A small CTC audio transcriber, trained from scratch.
Training: adamw at rate 0.0014, batches of 64.
Data: trained on two synthetic voices taking turns or overlapping, over music, noise or silence, 7.1 epochs.
Rows from block 2, named by matrix and row number. Each number is 500 + 25 x the weight over the matrix's rms, rounded and kept within 0 to 999. All counts start at 0. Numbers have three digits each.
# pw2: conv module project (model.blocks.2.conv.pw2.weight, 256x256), inputs 208-255
pw2.12:517485464470497471510493480490507526464476482451500465528458496483505440485523490489512476512486515496514470523456514509460469471495510490509510
pw2.13:518505453509461486519473502507487487481518506514500492493532503479540506490513484515500491497543482485535455519529510535473529494530497535489522
pw2.14:491504546495505485482471508487526498525516528459504468509531507488506488492527527514528479481491500509477489437491503511481445513483551502511480
pw2.15:497502470492500482464467505514541512546499502525505523515531517521499511472504521498494492482518497517518526508554532490524505491490473547494509
pw2.16:495469563489461459487502474472494488468449492490488489513514474497499496506502536503529476565523508486565482457503452519461482521475523494500481
pw2.17:515479532497487502473522459510469491513498484464502514509507515495532479475538525480520513516511485514542486499477486493502445501504520503530519
pw2.18:477506453494523478500489506476488540519511534522490481477511497513533470528495484486499506490489500539511528537526492486500493478518484480515483
pw2.19:476493447479507438505485534520517483472501490524497505499530516476493502475493496484516491481474477472481505553507473527498523473543477496521523
pw2.20:489532480496488488525506488519473519491477474502497471473492500542513491477518510500455508505488486471537498531486512490486531495521492513518500
pw2.21:496530451485507480533468518509540473509442528522533515517460527472514494480519509468493537481502505478527505509535484511543520475536516510479519
pw2.22:496513532545490514517494465522496519505473478519536486494524495507508508513469476524490503484527513531480567489510485504519480512471542495507529
pw2.23:494471458511501480501480483496495499464500528475489493513509493513517499487504492472483496493514493528500487553441488472472486526483530468501526
pw2.24:483533485491484522488469540476486486525470505534506457544471509499528483472513456483506502513468522532509505552538514475530492486564526536497519
pw2.25:517517533496501495493528491489507503470521526502516506457540496520515468528499543536481498519496503503510522467482499548536480505487498475456477
pw2.26:493522522502487506489568452514494515479491487476502503490520491486524496535505565527520502520479531513509435433468510509510450485471493464522494
pw2.27:507521522493507490502510508518519510468471458468514495514506477482450495474493515523504492527483497487518500451522494533502484512491514475500549
pw2.28:525482486482485470492485521456465508484486491519494490502489507479508469490507502485471481537483504479538478528475507512522502556513491489506515
pw2.29:520483496517502510501473520550519481483523535554482497518513486473524480528510445515497506480501499513473531539511472501507504495552475574523503
pw2.30:520467489528508541492519496485477475490507529462497502482531507458503511532498497528528490488494506484517505470499492467513470514456496471491517
pw2.31:497474530499530475503473519472495507523527467455497494527535498528481525530464478532505504518524533527475555453542526524476502497465560522498483
pw2.32:540450448495487522500475491526551474526482499529518498451502504528563501521522479474477504512514522539486497545482487500504522492523534480511511
pw2.33:503535499501490505508491494521530506489487503496497486507441497488491483515500493466476538494497491462493443542481497473497490494511457477489494
pw2.34:540495511503516509509523497500477472507502514470494511541527489529464527520491483534484500499486463518528509469492500509498503487524495572466474
pw2.35:482470471502484504503472492521510492464515530510486507507486485500503473487463489453499517507508500538490521526503521480500472470514502508471496
pw2.36:480484478516519525506519496495529484497513494537543565475459483522512519472500501450453454457489482453490498530446482452527508471488479523515513
pw2.37:494451523518480540508532483531504477529499490438533466532502470478498525481482473498476510456505497507510540436455475498443484488469475491470522
pw2.38:530515460507476467510517536484487500518547503538515512499534464512497534502503454480523519518503500474488532569507499518558496477505517491484464
pw2.39:486519423511503500511494514514530490532482498554525509467478473500513516490488453493506480534521492499490526517496487516508487454518493545545498
pw2.40:469487422477485510504495473514484475473496495509464512465477509513516508503519454460503479504525491498484488516491482460522517505466503488522479
pw2.41:499493482526491505480494504489516515520458507500482509461480506474486493494495511450501531489492501512495480523469484455526489492453507459490529
pw2.42:478507552533477519531512518512491496474491485462501507501493466497491498526494522498466485538473502479484480475473499490491475535470541490485492
pw2.43:482514533522490530537521512514515515457507524471500537485514480494484548501476489559490477505522504532480439485489527486511486522507491513489504
pw2.44:527492491534493476492502517522511516500473545499503530519455530545526435486494489496505504519503500494540458538503500504460487474507486504505487
pw2.234:503488477490472490479463534509509479529479466507494473508458509495527524471501485453456571505488512539535482542453490502510519479521476476490468
pw2.235:518471506497480504483498474487463509488491476485506484483477485518513496451544503489465473505520501487515507516465505516503473508501479477500497
pw2.236:486487475505523526467498525468517452534495502514483509471517486474480560490480486494472514488511507519503534570503520481524525491525513494536498
pw2.237:522496476478533491468455517521509540531505517536507494494507487527484506487494495482480505474473495517502466504512469498478516490499556500520518
pw2.238:541471539521483476494506478429488488448510505449488485464489491501487488475482512508484474520481506502490503453441520517495470494472473471515516
pw2.239:511513540506478499511520440528493504497472476407456480504473492516499507531486529489505457536522519488513491445464454493467506519476520505475521
pw2.240:498528505538497468508473506530492508497527524446514503504464509514509501503471523512552525506509505529493526486482503510528523518494543472488528
pw2.241:492518484497453446512500503487485485510499483484474482489506504499511519491500482442458520537507483485505489539528485535510508463505514499512492
pw2.242:493467487492534541495539490504497488470442516492510540480479498459467464517514500507506487506525544463509543435492511508517479547450526478516485
pw2.243:481524499504513485473525509503507504519496493500542544515507485490504480502481486490533502494502451521419517448510505534504487477496524513490502
pw2.244:502517416473497477491491554515516471500475494570502497473488498499510482473517499505453519459512482516510509545494496519499507494523489543475480
pw2.245:463514494487500484482521524526525507516496533539527502524515492514492564473527508481464485481484491481519464518490543508470495450533495514516515
pw2.246:502488528489477502492505472462496495507486493448465550527492512522510500496504536522461479505518523487460475496490518498505479528462486439496474
pw2.247:491503499466519453493491503492491481506450512481519511531479497498505490456482495459495489507515493545497493556486511455516485481502501498516543
pw2.248:509530485476513488515497536499502526491494499543525526487506511497488516489458504460506509450513502477477474554496542490542541478516506492526508
pw2.249:486481461508526514488478534505516477487490477579528468495490471504555509453506520507489471485472522476473498488519485484534535494523512567493469
pw2.250:475539500533445523506476496549513491513502505500533480525526510471496494485479510554470484461502499516498511499542481509499511512504509531538485
pw2.251:518516509547535477451486523520502454513486486528483450527514489518539527520521458482490487520481491467468502534543505494491550435515482521510532
pw2.252:488479524512492501506491473523503495490463523447503492518514495450461544516477515515528488547511510534484522490496514525495486526502498480472505
pw2.253:479531511550507504506503473475507480533496478491494488524496493504526483524503500520521498521492507514501486473526521497464473512459483482534481
pw2.254:485492508496532490505501472502517483525479478475495508502549503556491500525471521503516501509492500507501516478489493496504483520464492509510483